From a checkpoint of a small text-conditioned image diffusion model.
Model: 4.41M parameters, 48-pixel images, norm groupnorm, widths [48, 96, 144].
Training: soap at rate 0.0051, 6100 steps.
Data: trained on rendered landscapes of hills, water and sky, 145000 training examples, 21.5 epochs.
Rows from block 4 of the text encoder, named by matrix and row number. Rows with one number belong to one neuron. Each number is 128 + 24 x the weight over its row's rms, rounded and kept within 0 to 255. All counts start at 0. Numbers have three digits each. After the name is the row's rms in percent of the matrix's.
# fc1: MLP up (text_encoder.blocks.4.mlp.fc1.weight, 384x128), inputs 64-95
# fc2: MLP down (text_encoder.blocks.4.mlp.fc2.weight, 128x384, transposed), outputs 64-95
fc1.17 221:122130152136122123138128122154151091100087133104103136119104135124113151109112136178125144128108
fc2.17 232:098146133137165115155136135139135087126076129094090140116119094106128157118114097159129181090132
fc1.18 095:130133166145133133150143141125134140131143174139122133148131166143155148111125129119115084079126
fc2.18 082:131149102127135119153118130148127106097130108114144118122140102126098102143134143132148172183123
fc1.19 041:134153106147136156149110127126118163104139141120105126112147156138161119118143166144177093127160
fc2.19 039:093109141101117144127116149113127083092148123133135112131132122111102172107109149153066096160142
fc1.20 062:068122153126144157148125154116118154134135132145120116117127150135139092144135142173155069105125
fc2.20 058:158099108147154120107130125118142114109142145100143155133112126138174165125130130117104162171137
fc1.21 105:166124119150111144131129164088134178131187181123137107139112117100178120164150181106110134155139
fc2.21 091:104146156104129133149132076162116076123091069137120148113135117160069133126129086111156130106108
fc1.22 073:104155127144082113088152165126128110122140133109177113117142154112179099142151178160082122154171
fc2.22 066:151096106111178143180121107117124156138132119139088160135102102153089160126122082111184129111094
fc1.23 076:086153107194144104109148135132137158137129149163136142139126127134120142120075090157127128186129
fc2.23 063:140113157061124131130108141131119120125102099107104099115137112117144099145186157101134136091120
fc1.24 110:148115114154100102136142126121168174110158116114083122146154132151141160103171116132158135115125
fc2.24 099:109133128102143156136126121134104085153096157153140148099133117092127080182090131128089120116154
fc1.25 077:127172124099103119168123118117111141105159095107143124109168104177097119121168136173097129113157
fc2.25 063:115080110145154117093110149146119116168115146151132134157095159087166150152083113117155114137106
fc1.26 101:149084123093092131174123082102141128112140128131129099146134131159102112074128142143152154107147
fc2.26 079:101176106148160141084127164123097108135133140141129155125116100101159157169136130118107112130127
fc1.27 139:136126162113164112129141107150139067104139114118132158136110096165134086118169160091127116151149
fc2.27 166:075112097162130117135105153116146148141134159143141096106124134111124144151106097161153158092081
fc1.28 090:138112117138122130112128145141140164123109163081127137148145166148178130166072131127163118105118
fc2.28 080:130132137106147120146130116091091109119140105150128116102127096114075125110189143126108155164135
fc1.29 074:175044124109101118113126148138154158134157094111092131137154118175137092170149100192106133141148
fc2.29 094:129045134091117116083148137176129117117125114106125148100141094164113117108142089154103122168171
fc1.30 096:128140093135138149156152119124127146069151109122176109154161094123106115121105102097174132138124
fc2.30 089:148114157131093115102121148116140108207104175128079149112098154142140125130155149163115142115136
fc1.31 092:145114161118172146127121130107111150168110101144138071134155123118150127105100129155099094076101
fc2.31 097:129170110157136107119120122154156116103121154134134181087116135151095130148160098119134165165136
fc1.32 106:109138174159142145107100133146094109151114123114155133136129176121115142084155135107121150083162
fc2.32 088:129106083094134131143160116106176119143144149145083119093125093134150135148094137145101117175102
fc1.33 099:122131150148148157104082103120144131126183096108124100130164086147121125118141132176186106162113
fc2.33 081:149122127086121108172177150123135130126075164156127147129101165116151127145121128084093139114131
fc1.34 073:126116110111103150161126134155135115130081117165134087089093162123064104149120145150143111117153
fc2.34 059:137127143155151113111132104094138139119182149116097154170169111141205151105127129120116131154121
fc1.35 085:106100128106124095138119133084152129142178154155120182100138113102170141093139121137151106176140
fc2.35 085:123166131154138176136134106195133186090109082115165118143117157125100130183147126120117133134150
fc1.36 123:157134143132121107126132136137150156122142137186119118129179166152129136096126096146159140160164
fc2.36 139:126113129132136113147119151105112131148094127089127168144075099117103125149124135088105130123131
fc1.37 115:116147123136117113125136086122100133144156124140126101082117192132137113138123098181164133170137
fc2.37 161:136108142136168136132076152148121121117108090118139159122148103169150116160137129142118133095119
fc1.38 129:116097155132162121109105088142115129121151146098106125154082126090069131120111145083107093132128
fc2.38 111:137164115099096138140149173103146109135104142167146112094146117161179129127143117150152172135132
fc1.39 107:103104175122155071165082114123140151128153141138143093064156139135154146100137167138128133114125
fc2.39 086:161159102129121188116171134135131097137088098124126177193104129126105129149094105123132121136127
fc1.40 090:153114189146081129135135143122109118127105124121128130140140135116122105145119157127159177113088
fc2.40 075:091153081105178151151132094130156133125150129127111153119123115141128161132112101109098082147169
fc1.41 072:102147165183123094146112167152127167165120114138166127117169100141150064123138135149166115133127
fc2.41 068:133092054092155124134161125128151114105142104129093145122135155122126137114123130130101113128136
fc1.42 141:140127154178103178125121125110152127124112133118092153148090112128169130141136144108123138126139
fc2.42 178:151108141133111108105137121150086143113119141130127089131106088123098151130123175143104166129120
fc1.43 074:150122114173155164122059118108120113119152140098133171103151145097132157127163160159193109164153
fc2.43 067:092143138100131097150158137124133153098171128155125108153099150146140115123086095114093128099131
fc1.44 143:122132156128130135124104140069088181081125159135102090136079123140175104087165129156144155172127
fc2.44 195:125146156154091134108158110126118159134132137157135113177103161136118133161115109068117134150102
fc1.45 084:139155115128167105140137140122187120138122097149121147117102153100136126099134129104117124129151
fc2.45 072:105089143117111140120104131120076139116177163104148119131143108139149131168116130131139127094096
fc1.46 089:161180132128152112124125188109165143105180125143114134139106151143117140131120133164074099109126
fc2.46 072:084085129137126148137135077133105130161108114137142121120171099095132100123126142098171160129127
fc1.47 052:154117086120149115132118161126151143148188116179125130078126141134166102100136151138101094137164
fc2.47 054:087129168110138144146137064124106152156124125088151108134123127104087074175122116111158127150151
fc1.48 065:118130162111123175113065119139138146128139092153104153178158149106114149179150142110122123165120
fc2.48 055:126139065158123096171186137122137106136114166093155124071113102143148106103111090113140099110136
fc1.49 067:148137105154117083106124105103101121172142159117096147124109115152151138149121114130147124106135
fc2.49 055:106119145127120164155114153132151141093113100157147101136141135101105108109137153113123134173124
fc1.50 038:141083121201185121135091135100140124125142133124087101127123131119119094105158127141163113121145
fc2.50 043:101170121122159124152125132137153120139144131139154136131158143124148116160113126135096086142080
fc1.51 090:185165089085122134137131127119117136150154103106133103129113141123120120106146096129145150113143
fc2.51 075:080098159162129128118120138138124117116115144157120156119152150124141142161123165121100107128122
fc1.52 074:124102150136122137123129142099149162125129122126127117126104136124102142121129143129141121162133
fc2.52 065:120150094118130124150136115151082056118108127146116158102154107145148118142142122117135118086090
fc1.53 144:132163109138140166147100165121120091133132146111108127104096142138146107126128151156082072150136
fc2.53 197:083130098137146136164125135147134081106108150090117150105117135142127115125110151151064110124127
fc1.54 096:134108100183131106131114100065121158126110121096150138102118115118113132101136111114114117129123
fc2.54 092:136143143083102121131136134187146121139142130147104120160159118127131167135104137172161105096143
fc1.55 130:151142133131113121125157123113118152149123127162127147126130118105138155138147105136135098113147
fc2.55 146:107125132122121093119163132127125125068133093112119113143078178163126127132142135133167153125138
fc1.56 098:139154105083137140102164124151146163120107145151097102136128139114142160147135134108088148122125
fc2.56 085:102107143162100118168070108128094098140172115100163138143114138140133086107124127138163107146117
fc1.57 128:107138103127134079139142117115133120163148131151105151162142145137122076114148125153143057117079
fc2.57 141:197113159132126157155143129167120131091121125117110114137130120114110139146109139114133163149182
fc1.58 125:130127141120097148103125087144150163172127111156135131125152139144097123152101170141056109135102
fc2.58 103:117133096162144138146121166106093126073140147074118120146128113098154145099127082108194142111161
fc1.59 121:154108159138126141101092118105109093139088121135160118135144115132129116104146172086153164115122
fc2.59 100:104149109117145131148180140151148129117178126130094146116120133131130147178095093165109106155139
fc1.60 128:101125186157129129135098129114144111123140148139173146106133100123160136086139144149137128115122
fc2.60 149:172141063110120111121148136147138127139110132118114148142115148148089110193111117100124118142142
fc1.61 057:157107102149160106132098094101181130162120115110096136156159154131142106123112171124099090131089
fc2.61 049:076189142119134160153158165163107125100135125127153130079125111124136121123136092127167145129109
fc1.62 102:164122165167140143132127090096102133102144110101151134133144116131132107107109082152107136152109
fc2.62 087:112136098096132102137121157164156122148128145159089111121121134091122141136145167122164114111154
fc1.63 100:129113071155082146138095172096138102092117179175182110153117089125128103087131124129136121122093
fc2.63 100:120128176097149120105169093170127144169140067094067157121114143142117133161121118139109133114160
fc1.64 093:108156152122142140166102130124130150109141141137119126180104133074149098096137128115151133168140
fc2.64 078:143113125149073115119151116117119111125128112142121119115140111182103152163127127140164102098137
fc1.65 114:114122122118130112112085146168074139186100141163133118097149118150104139148116106088177143092127
fc2.65 082:160144127156116131148168104089198097072150098102123161174126150093127110125127130168080109146142
fc1.66 094:097145092093118107130135112131182144134149136147091162198124133108112118131185139163138119129124
fc2.66 078:171124143175129154130102119139070107111109117111165099074131107150159129165078134098107130107135
fc1.67 038:153129167126171119138091154086156137149156161111077094120148122144124065091157148144139131092157
fc2.67 044:078106101133157139175175121147140126097136120148133160120128126127140178169097109152112107142088
fc1.68 089:116123145107171156131106129143122128129119170131128159158109078116118132149146097158183116142109
fc2.68 064:135132112149095116126138110141142117114151093119125106103136185128140109119123150104100137100125
fc1.69 083:106143155146170144132098130147146144126146152121121109131145123103097117120125121135175150118123
fc2.69 071:115115092131091105151166124120122091134111104147131151143103160155153124138135120107080111122101
fc1.70 072:116117126113162165099110157113142124131126158062117158140103142116122135128147121112111155153110
fc2.70 083:108111115138130094231152162150156114128146131172127122108132125143168083121124159138119103114152
fc1.71 114:140129129135128122130122124184141157138146122158123148148106162149096145111140103108164084097127
fc2.71 104:081125103132133096141108141088122103122091113112134113111149102122146102158115154175091144162122
fc1.72 118:109151122133161085124164132122068151114116094128155112128156154121131138138179122147145108153103
fc2.72 130:158110144094091172104102131142173118150142149129054134158094103108120131119058142102110144137159
fc1.73 129:088120181148145079168113105113143122134124123111104111102133153146108131098122088106128102140169
fc2.73 122:182114094140103124092127125100071121108122137151135111136074126095127092169128167115124174172084
fc1.74 086:167124103145136115147127152135157191151178166126148114180130161129138134153134101188115169130133
fc2.74 071:085133156122121131115103108132082093089101091147092138107132109101113115104119154077153094102120
fc1.75 040:106154109135173115102078146082148134132120150126140101113143142088136107145199165161163121173144
fc2.75 066:081130108119152149140118135118163083122132138129088129130153125091137111129163155183135086151118
fc1.76 088:171123140111168175176127119135161120117111123157141140157150147093096135103112166155119130111121
fc2.76 104:106165122121103115127098098094136115119147160131134147115120128147175117144147112151109091092111
fc1.77 109:097146143140128118139160143096145128147076161164144127158116147110158079146164151131176127156092
fc2.77 087:174120113115136129129104103175096128112182092102128156086120104154097164114091108120109122104152
fc1.78 102:178096079121107098131147081129111155149132130139093127139162104110141096130117141126164140098127
fc2.78 106:073152144114120142119104157107124113157128124121185142107094115122139157156159079114119148110160
fc1.79 102:122120133167149090095098123135142117139146154087084157101136131119127124117137110126108108113161
fc2.79 098:142117123108108168168131145112123149104109126174163119141133120118121115140121135150131142146123
fc1.80 136:123115131131126125156124139099120140123134111143102092120124107119181111130094131109121097164133
fc2.80 190:125117126129106121105118139103132130149123089169147106134168125108121161108112096080120112111101
fc1.81 148:136112130101108160150123118148145149134145144158105097140117094125103079109119134151182128161149
fc2.81 130:123137111148139122098126124101141104146110106105157176124136152135156165145148131113085145097110
fc1.82 113:122113130133127149143116129112121085137177140163108092111128139144171128113132142113119130112133
fc2.82 094:116149134137157130117150129143168170102080130105123177142120123117096119135147134141138124124109
fc1.83 058:126108132140129087105127146109096143123134105098137168105124167135097116144150172159155109117108
fc2.83 053:141134129124145169157131112129150142104129150173107105119154087146151100101131105146124140131113
fc1.84 114:161159141117168120149072069112085114118159120106125153107136136124114087122112101126139101134090
fc2.84 106:080066124167108135086137184113138149133106151140127094121120088114118145132129155111111130130130
fc1.85 124:140090158112120102104105126138123114103165111124160109122176174128144150094079131123163121120164
fc2.85 129:134128120112133146124165157128116118133097140144100118117103086166138095157180128157095106130107
fc1.86 068:114058124151151148176147131050137156154154103160116127127123132133145140125131118150119152142081
fc2.86 081:136235153113155105145075105171138091102122144151130172155126137104114117147131112126144122130150
fc1.87 088:169078094139147120076079102138090138103136130099130152106115112123130101163113096155127115154126
fc2.87 078:101170141122103131195154143130147123162115143140117115149161137120121137111128161118134121108144
fc1.88 115:113163112141111132117144121075135115101177108138139072123159104125145146100112116118088106170122
fc2.88 097:136094145108119132130123097195124150180082119108110175158079134139106141142147138125150143116136
fc1.89 118:112096161126134130112115114157139137162176102128079090125077120096128158138163114179155109104137
fc2.89 111:124156106126125123156127114138124124091081132126186166126150123148126106132079127081072155169122
fc1.90 077:139136103089142140106083177155109126110146145078137123156155138143172132106133122170109126118171
fc2.90 081:143131134129136153153124093096119094146147123129091113107088125130097100176126125128112149139114
fc1.91 115:128111201120123124161140152129151092099119147114140106096137138110128149150113115116191150123115
fc2.91 095:140144065143132111083116112154088162167122123155119134151124113158122122083126156151061110144128
fc1.92 143:099150155112106133158120121115125070118109127125197136128124114149143129111163170107166119134135
fc2.92 135:175108108138153112106144134165144179136143152151042134119134145112106154122083111156095135153140
fc1.93 113:126097104137119140138165147171148078113123122122134162104127090156151122101079107176144112108168
fc2.93 115:126113134139107123104090155088134195146130123143133141132124145111130134149124129101118182162116
fc1.94 045:131099148112150116155103102123134114140149114112144151113126174114128138128117161156146113100125
fc2.94 039:084150106175114167129142099132139119108154153125121125157110083123121127142121118099136099155124
fc1.95 120:172114146093132104109135062098171115152134133122121114122140113111157113135132133150119126084152
fc2.95 114:112136140156130161160125209142092122092136097122140143127107143148103123133125139091139150159109
fc1.96 117:147127123121167087099136145110135144116153135110147108145087106113096139156156092137100105145142
fc2.96 107:120120124120097137155139117124121122161106129166102146096175148111158126085106160126172148108104
fc1.97 124:144178155133125144080122121083132115149146135163126127122134169115113113138098141166131106122118
fc2.97 134:116091090141144110147153143138129152108130134090141165122105116140140129137140096059097125136129
fc1.98 095:137156116149130102172134149119129130116147118114123123092126120114140154108126112127136114165166
fc2.98 077:113079133112125146094124086139139140145113130131147141166123112136107100132125140146128146104093
fc1.99 106:099138134124152088169135134142121112119131090143122148138082104150124172147149123160096140147108
fc2.99 095:149137116111100158098124102119170160121106151117120119120124141095142119145106135080159110141142
fc1.100 035:131125102128186131139082122075163144135148151145131101114135129093122080101178164137136118149164
fc2.100 049:109128112132163138164120116141147103113146138144103130119114117082135109107132128156106115169116
fc1.101 038:130106121160194122160075129087125120125157136109118146099126115146118075089167139120154140133150
fc2.101 043:135144123089139144130142111123154157085174133152122122093132136096134139128145098178108107130130
fc1.102 037:117129117149196098130109137110161144130156150148098093126160149092136114089167127135173140167148
fc2.102 053:110124122141142129177110104106154091094171134164104124131148109126119095135111159156106086164113
fc1.103 117:102108124117172085143121092135135191131140124133105119113120145141095149165119131136132067107119
fc2.103 142:124108151177122134120151154169097102127145131130163135145111110135098123132107117115139152155140
fc1.104 061:136116135139128107136093125147095093114172114159078132081100170120144088124159114140114116149140
fc2.104 052:100115102147171151156125134089158152121149143119141091148155090088118103102093156118145149113116
fc1.105 124:111155118103173159124159126148156105147153137145140094119127141096130156158109090179128095127141
fc2.105 131:151124135126092101140086128127125133132095112085149158137105131170133141114124139063093138146109
fc1.106 098:159118161120128117133134114115173111121125124146128109141165126138175082109100181152097148168159
fc2.106 116:108121162134139101089163133183147150080123141147123096131157095128135126155100158079103145149127
fc1.107 036:154145102132136113138104119118151155145087087138119129145148177117142125146179163130150110141136
fc2.107 036:092139140159165131165117126147148108102183163152099135108134075116165132102113089163120175150089
fc1.108 109:134110126142163128179103129129146117140109120124109116077156145144135106153114109168113107152088
fc2.108 111:133126129124084123103160107150111161114152135103157129175124112089127172113105135096142136121201
fc1.109 129:142139169147139098169121128104132133138131091137124089146121145124164172084160095122127112138146
fc2.109 184:142112150114110132135138137093107116108128107118125093155080157115162139112126134149160133125113
fc1.110 069:150140130134137147128133190112123137133176141071141137146146115086110081133162118114138107134106
fc2.110 057:123099100139122082160085097166136141132121117183071142124157138142173148128150125118136151119139
fc1.111 099:109115108119168088092108163166128174129139119133130130147148141096109168102100100139139177140087
fc2.111 107:154108131127106131174135122117118090113104085135116147123131110117101111155157132157087089138164
fc1.112 059:137087092150138152116114105113141127150167119125170158125192160154141094071119169163149086121124
fc2.112 066:105140151084153135168084138109132128122139126109131127148084135119162146149123103139105156104093
fc1.113 102:144121099149131137123162151103101110147194103150100138121140131121151130114134127164135123124120
fc2.113 086:130127152093119126132072103141150142111064139116137114137132125123115130124121122086131150133128
fc1.114 072:139145126118140137125146117114086148102115122155075176161146113183127112145141121144076099084152
fc2.114 064:101132103125116150156122154117176107145160122119173078109124166069134128139095138090200160180103
fc1.115 057:112146119129130136091093134071133159115130122138103146146160129121133136103112125123128129160166
fc2.115 056:130150125131137137127114137167165107146198139161147112092105148101124116106136110182154096136072
fc1.116 151:143103155121165145131135151136126134118103136141085139127100108083095134141145105090114174164136
fc2.116 145:105146108149084121135122107124154105118155132115179106131133110169170129119109153179141070084129
fc1.117 112:133133123152091111124142116130147126136114114144131123103093131156102111148109126122143134137178
fc2.117 113:123123130116123143141111114112141144117140135128125112161162108102151128119149129139123112136105
fc1.118 096:159122123125174141148103103159086130137132139094103071086156150104113164123096165128157138122128
fc2.118 075:101120128131094084126133168115158125110109132176131155147113118155134089103140102149092129159142
fc1.119 067:125106122159149101119114133077162135079120110108094112140161131136110145141180193174105091101174
fc2.119 067:118132109103110158145124129145105147156149146153147182120098122099152119123119088082156192147090
fc1.120 117:113113089094125060153145098106123123112157109114095115084152137157107129102140123113125090076081
fc2.120 104:079132147168154178071097140132124101147140145140115130133093109098157136147121159178126142152173
fc1.121 074:112146122121102121145161130119177161106109120150122120132104169143168115156122134100114141174113
fc2.121 058:131107102141163138118088126140081105137173130110144136116156073114095135125129117151139127078159
fc1.122 089:138104113120174122123098114145147117123135167103119148137139110155124072143128155137132137130096
fc2.122 072:107139147132102133146156135126102138111115101140124119141119148087111172112144094096126110111136
fc1.123 122:134171136111107151102184123109187145107090142137113167156113100141167132132125116126150119093119
fc2.123 103:157103113153115089134099146127084137158164111138168070088099140121120119156123136128131121166126
fc1.124 131:111125103134118188094123111091141059136123134106114093146149114126131141073135153121130129164119
fc2.124 113:149146164093121054167144138178127173127133099141146141135099126138117123187119102117129136112142
fc1.125 095:107126097137167126127142099173096123137134109142156132105131155118095158097141117147111113098131
fc2.125 108:110150172144100127156105127097152129099127137123103091144120112139158093160151146122136150164099
fc1.126 093:123117090107091127091120134083152130136180101149147144123107139119133115127084151110097130135122
fc2.126 079:139122145164137145163160106164137119117094153132100099160167083129144120130161104153175142127158
fc1.127 054:120123113091097118139102100101100153136100144107124136118181122140136103140148133125099110147168
fc2.127 055:101137118159161138132125157173148142091154104144121111114074148114146139137101099140175120129120
fc1.128 105:100127161113119137084101113134104115112136096119168115054167161134123135097116180116113116127114
fc2.128 083:173112098129117123175157143135133151163120160140066141191093118118145116155128095167124142123170
fc1.129 075:111122139134127119184126126128138151110152152149133112128129101097114165120165164187125107128093
fc2.129 060:129150136135138158103131124135140143108103119114093140140132162127127089160094068082127146114151
fc1.130 049:123108106150129099131120141120146107089115119158118139090118139148157093106118134193082085108146
fc2.130 044:111098133101155143106139146136151157146167129090147157133164118075154135148103146101171156149104
fc1.131 139:125122138157145122160116140102173088102099164111114087149128153118143143090115174097132142131105
fc2.131 113:146150120111117145107154116152078168145149098134149169124126133127102115152164068146106128111153
fc1.132 074:138130143134145141178149119114145160133110155126109091142099100138136122112175161135173125145120
fc2.132 062:119148127108134117084109174154141098099151118153143154124145153114151124143073095098092128100141
fc1.133 085:141153164124084100144132114103129155170123146097137110116123142149107148127150131106135140150089
fc2.133 070:113120107128177123120129155160097102079154114170096139123134116113161096112120128157137110122166
fc1.134 106:109127144152119084126117104157133123181096109137151164088104116168122119131130147118180160140126
fc2.134 098:167140130092134170119135157107118133118178160145077078130133142081136143099103113139081115159144
fc1.135 161:123115108071116142134100152134135143099109096142102128114143136124159119138091148153117125105126
fc2.135 217:088107155087133158137152145128105167104134170124092073140107143134134134091095136131117136086112
fc1.136 136:139097158142130142139129082150122124123141117139147112119129147122099072106173117145162120149088
fc2.136 113:138147103108111136125121178108128123126122137132097143133135137131151162158066142129115158113147
fc1.137 099:120175087133112154099113130125150141141115149137135157089118122107152115165179134151168140153139
fc2.137 091:144082131124145101148140106144117122126176099126131114158156111135084123100065115083097099134112
fc1.138 064:129127123170154142091111111105105079105161105098153166121150139156119136099133174110129066138127
fc2.138 054:122150146092138102169144164141167169157085140144064125125093107095169128141098112132137176125114
fc1.139 123:105151152142132119088078134100116092111121116133122147115087105145119149092091138168131126205113
fc2.139 104:144082131115114133188183105172130163157155129137145082116151119104139112151160127113133143074142
fc1.140 113:149149109122135118091095130159132073195113145150091101108116157147117124123126159138130155120119
fc2.140 096:115092150119118139164149111104115162067156095130173140140143121117126143144124090111131101144143
fc1.141 057:142122121188132100117092140103155162112149143164129130139141133118129108134147190172149104156122
fc2.141 056:107110154089152117143144132165109113120138108133121165113175152088142082137127123135113132138114
fc1.142 117:157180130099115131146108121133142164104149114136119154065147126111175131115127135102120131135130
fc2.142 121:130122112108120133087139148130135085158108159149145128119089125115143127083157104153122172121174
fc1.143 037:125157114143147147138083149076153125150151146137093139109133122121133104099188163159161115157159
fc2.143 061:114116113129162139173129150111147128126133146130099165128139108097142083110113150188120085163118
fc1.144 078:156172142128144114167081113125115123152097105116141140177154130095137128089147163177116126187079
fc2.144 072:129096113100113150109169122143135149094154124149104107079122130122125123163095117097151117098204
fc1.145 063:114107078143147132097129112120080124167127114119077144093145141135108132175165160177139131134099
fc2.145 052:135165165130144125166104118137164139087149134149167123153111130107149114111113086102131131130160
fc1.146 094:148125124139113134129150154119144109105113134130096108175108084098156099134116160120124162132097
fc2.146 075:107136147128134129136096088125130161126167110121157147103127139139098155133144091134140082106164
fc1.147 152:148138180170137129155129135123122154151097124154112165143096133122122083125109140113112111141079
fc2.147 219:123167160144108150127147122133157168150097118159133170129101108131129133134131107089165081110115
fc1.148 150:122179162143096150107160144138101145100170138132127086150139081137150166093107155091100167118133
fc2.148 125:126088114112157105166115096109164108158097110131118154119110161139112123168152105168172091151127
fc1.149 128:105119137127115123135153060111133147166140161131122127104121125124103074137140124150114145145143
fc2.149 108:143128119123131137129088163142133115090140076123144124126120135141145183139114126114152113138110
fc1.150 181:110141109159137164113105104127098118135112104168114126153167142122131107177143122150093126111162
fc2.150 220:095143121159120181113137069136150111145139120152104105159129181133124145187139122074101141107138
fc1.151 041:146148158157138122132078104098089126148175151133120101119133142122136076109159145177140079147104
fc2.151 039:110118076092137127146136173160168158101145141158108148134169126105146127139130152120143182126156
fc1.152 222:128173080135163110158137147124125160139152132129104141112169108111153172154106125128096148091144
fc2.152 218:078151071123128118133157145121111133129148132143099141139130084095134193141109116124091177106135
fc1.153 036:115110136153170145138099138113137126161153092132110128151102091089172085136160180170153099121123
fc2.153 036:114165111119155128142132140124177141079118141154115152116153143163132153119121086123160121149110
fc1.154 143:101185164102143087180171172141173146119081132140156100121112137160138096081134116121145096110137
fc2.154 150:182115100110101149067090092159116099155167129133107119151107108096107152188104140112121129180144
fc1.155 091:141108121181102133111112079118113101073117115127156152138145086151143126105102195118142129131092
fc2.155 075:095157129083150106156161169144154141172136120144094104125120159109133117149152076133123123138154
fc1.156 139:105098092158152094106141090106125139139165183144129100161122191113153129121128138115132167134136
fc2.156 130:168177131146070182142125170136129140124097119107115156090099077118064103138130111147147122121146
fc1.157 075:151155119104151125134100126140152088103158141154135122140150112090131102097138181138141109154144
fc2.157 064:085151134177112127103133138125114134137125125117093151135111152212124117112159097130124134089085
fc1.158 065:131151133127143111138104139110125123094158125093136144130140135107129098093148151150113136178102
fc2.158 049:126086110121113132118167131125123153160098112170121117129118107157133119191097115110143101077141
fc1.159 134:141132144145149104125161149075121140147140130104130144146132127101160107126079167163129114173129
fc2.159 163:106098135129101116124092106133154115067112152170141108108123124171126161106151096079128125125134
fc1.160 116:183138082092125124114123160122135130156119095134159145117160112094105148136082154138094159106141
fc2.160 114:068137169144124118126133102093114138117116163138104118158132151112161100124162117125156100156134
fc1.161 111:139168127103103187131151179138142118115101176194125107142108116104165108130153119135127154116132
fc2.161 104:132081110143132072123101089121108123148156085081127149120130104133081125117108132109127098164120
fc1.162 080:116157128131159117141129125123144155158142102126087130107159154125153125109141135156130131148149
fc2.162 078:088092101141105138168116114127141117081140128140155113159102114155090098149133130093110163114102
fc1.163 077:121137102095144150159116141120112150088131122120131135118122139092148099149173144145133088140144
fc2.163 063:123103129173143119098134115154142133175148128135117135146145110137105144105114110119123165119112
fc1.164 063:121117167133142099119137084116108126115151131126123171129138131123144114134152172141125138163133
fc2.164 067:113156125169122142133136157160130099110100128148133141127152123115097121128042111151086132115173
fc1.165 100:138143137101162131114100110079121111120166116139146154140113128065137142166156120101128157162143
fc2.165 093:114126113136102121158141133197129164155113145111113102111128118180136132089108137148135087095121
fc1.166 066:092070118126153139099109124078152158145176138136141100119141108134169127101147105129171121157112
fc2.166 074:127144137114150105197084109170131097081134106160127154146112179122090129147125132099113085123117
fc1.167 087:110113121131125133101117129145134153117087147171105119108106127121165107120111153123150126163154
fc2.167 085:139152121139138137134141107098116118151168087109194154128157125131087130139114063136106089121121
fc1.168 088:149133089165159119146129114106124125129149102122127152160149113107122121112145153122173108124137
fc2.168 080:114125162078110133107147109142125127143094155131130115080113154151140118144127094154104153128114
fc1.169 120:168109101125106147124125096123134156122168107177107102166141134123089101120123122163156147114108
fc2.169 095:124136140138126122124147135122114091140092137079154135115106119136156146130127163094081111145138
fc1.170 087:125125160080116135164099088116111118054144130149118087176183117154158097087132090104116137158138
fc2.170 077:135126109163151123116133183134138138191114091127155144097069138112091134181139159132151119099106
fc1.171 089:135146137116172115146157126139129116093134136139109145123161105127127124122114188137141142155149
fc2.171 117:119114130119135096111164117167133099097101159114137115123154126124146128161088158118119147126164
fc1.172 100:141130148132154170138121110142121150103101125120176117172147149122146120124159110148136124141129
fc2.172 083:141122109091144086125119149132088094164167127158101132084122099155140141113123145138140144103126
fc1.173 099:117126145114160105142153120123134133103143127133104147124168107122140113125113196150144140174168
fc2.173 143:103125166120136115117160108182135103101109148117132114125165125102119124124077161136116146135148
fc1.174 120:134107089149126145129106078114079146135123137126137121107139111157085131140163147126171101123107
fc2.174 094:120130181113109108135133169133180108127149124126110146129103156097169133113096125114093143149141
fc1.175 043:132170099132163122154118140086127114146136140081118133106132121113130128119166146135137121142153
fc2.175 045:135148150147186167155133142116123138111118147094088117121110151133142148134145174179151118152149
fc1.176 091:129126158098126142123096158134087095106182141100106160106141123138129121114072140101104140121113
fc2.176 080:100109102157144115135151116121158107170097130165140106153133114123118153140171124160144091158122
fc1.177 058:140128115134120114121153161131167129124120117161139154147141168148093109137102172126113145114138
fc2.177 046:096140141124128140160104074118123150168133138087125113124108094077173163128162087123144112126113
fc1.178 127:098140108122122159146108131152126085124160152145144116111143126083090122119110164138116123151128
fc2.178 127:136118136140161099104126118124136175155120076118118143168108154171152147133136102118140117095125
fc1.179 113:107141111132116120131139117110087184100151127116112127081102171111112096132104154160093141136145
fc2.179 128:132157158125113146126132085162172113134132150124116062153139140181159138145123109077126103107134
fc1.180 106:110129100121099124165084096119118107151097118127146133127129135147110115103146114187118144139125
fc2.180 139:147124141113143134135128138118160126132181094133176122118107111122131112172083113131130148137113
fc1.181 114:127126116105142081136181121115135183119108103125128143110145130176127128104104142126116082151133
fc2.181 107:126112149141112176114064139118090080128139157155122105145083109082143125153147118114128172127113
fc1.182 092:100164149140129137141184131149140154137113088137130101122112115159152084121132186142095147158078
fc2.182 078:153085141120126135117085113120114108138159157139133156123133134108137162157119072094164120135175
fc1.183 147:110164128152115157120085136148126140141096152131098085119173101098160162173104151167071122091131
fc2.183 170:134120123114120114119126115106123131100130088104157170140104168140103144119131089081163139167132
fc1.184 126:139136130130155102147110129097133122112139098117147141140123138111103142095159072112208123145146
fc2.184 113:140108129130100131117137147150122132159112169172089104110136106135160108147117198154064130126089
fc1.185 050:124113129168161115122093061094102157138154111133124139146138159138142139097152149154138131124140
fc2.185 050:123160131105130132119122154113133142120155161143142130129116089116130133130068081114156120141122
fc1.186 096:121111156143169138124137112103135145111079112125122148121156137094132109136128139151139095139118
fc2.186 083:145194104142088136118126153155134103137166152130140129123127123157146100137116098087100151117143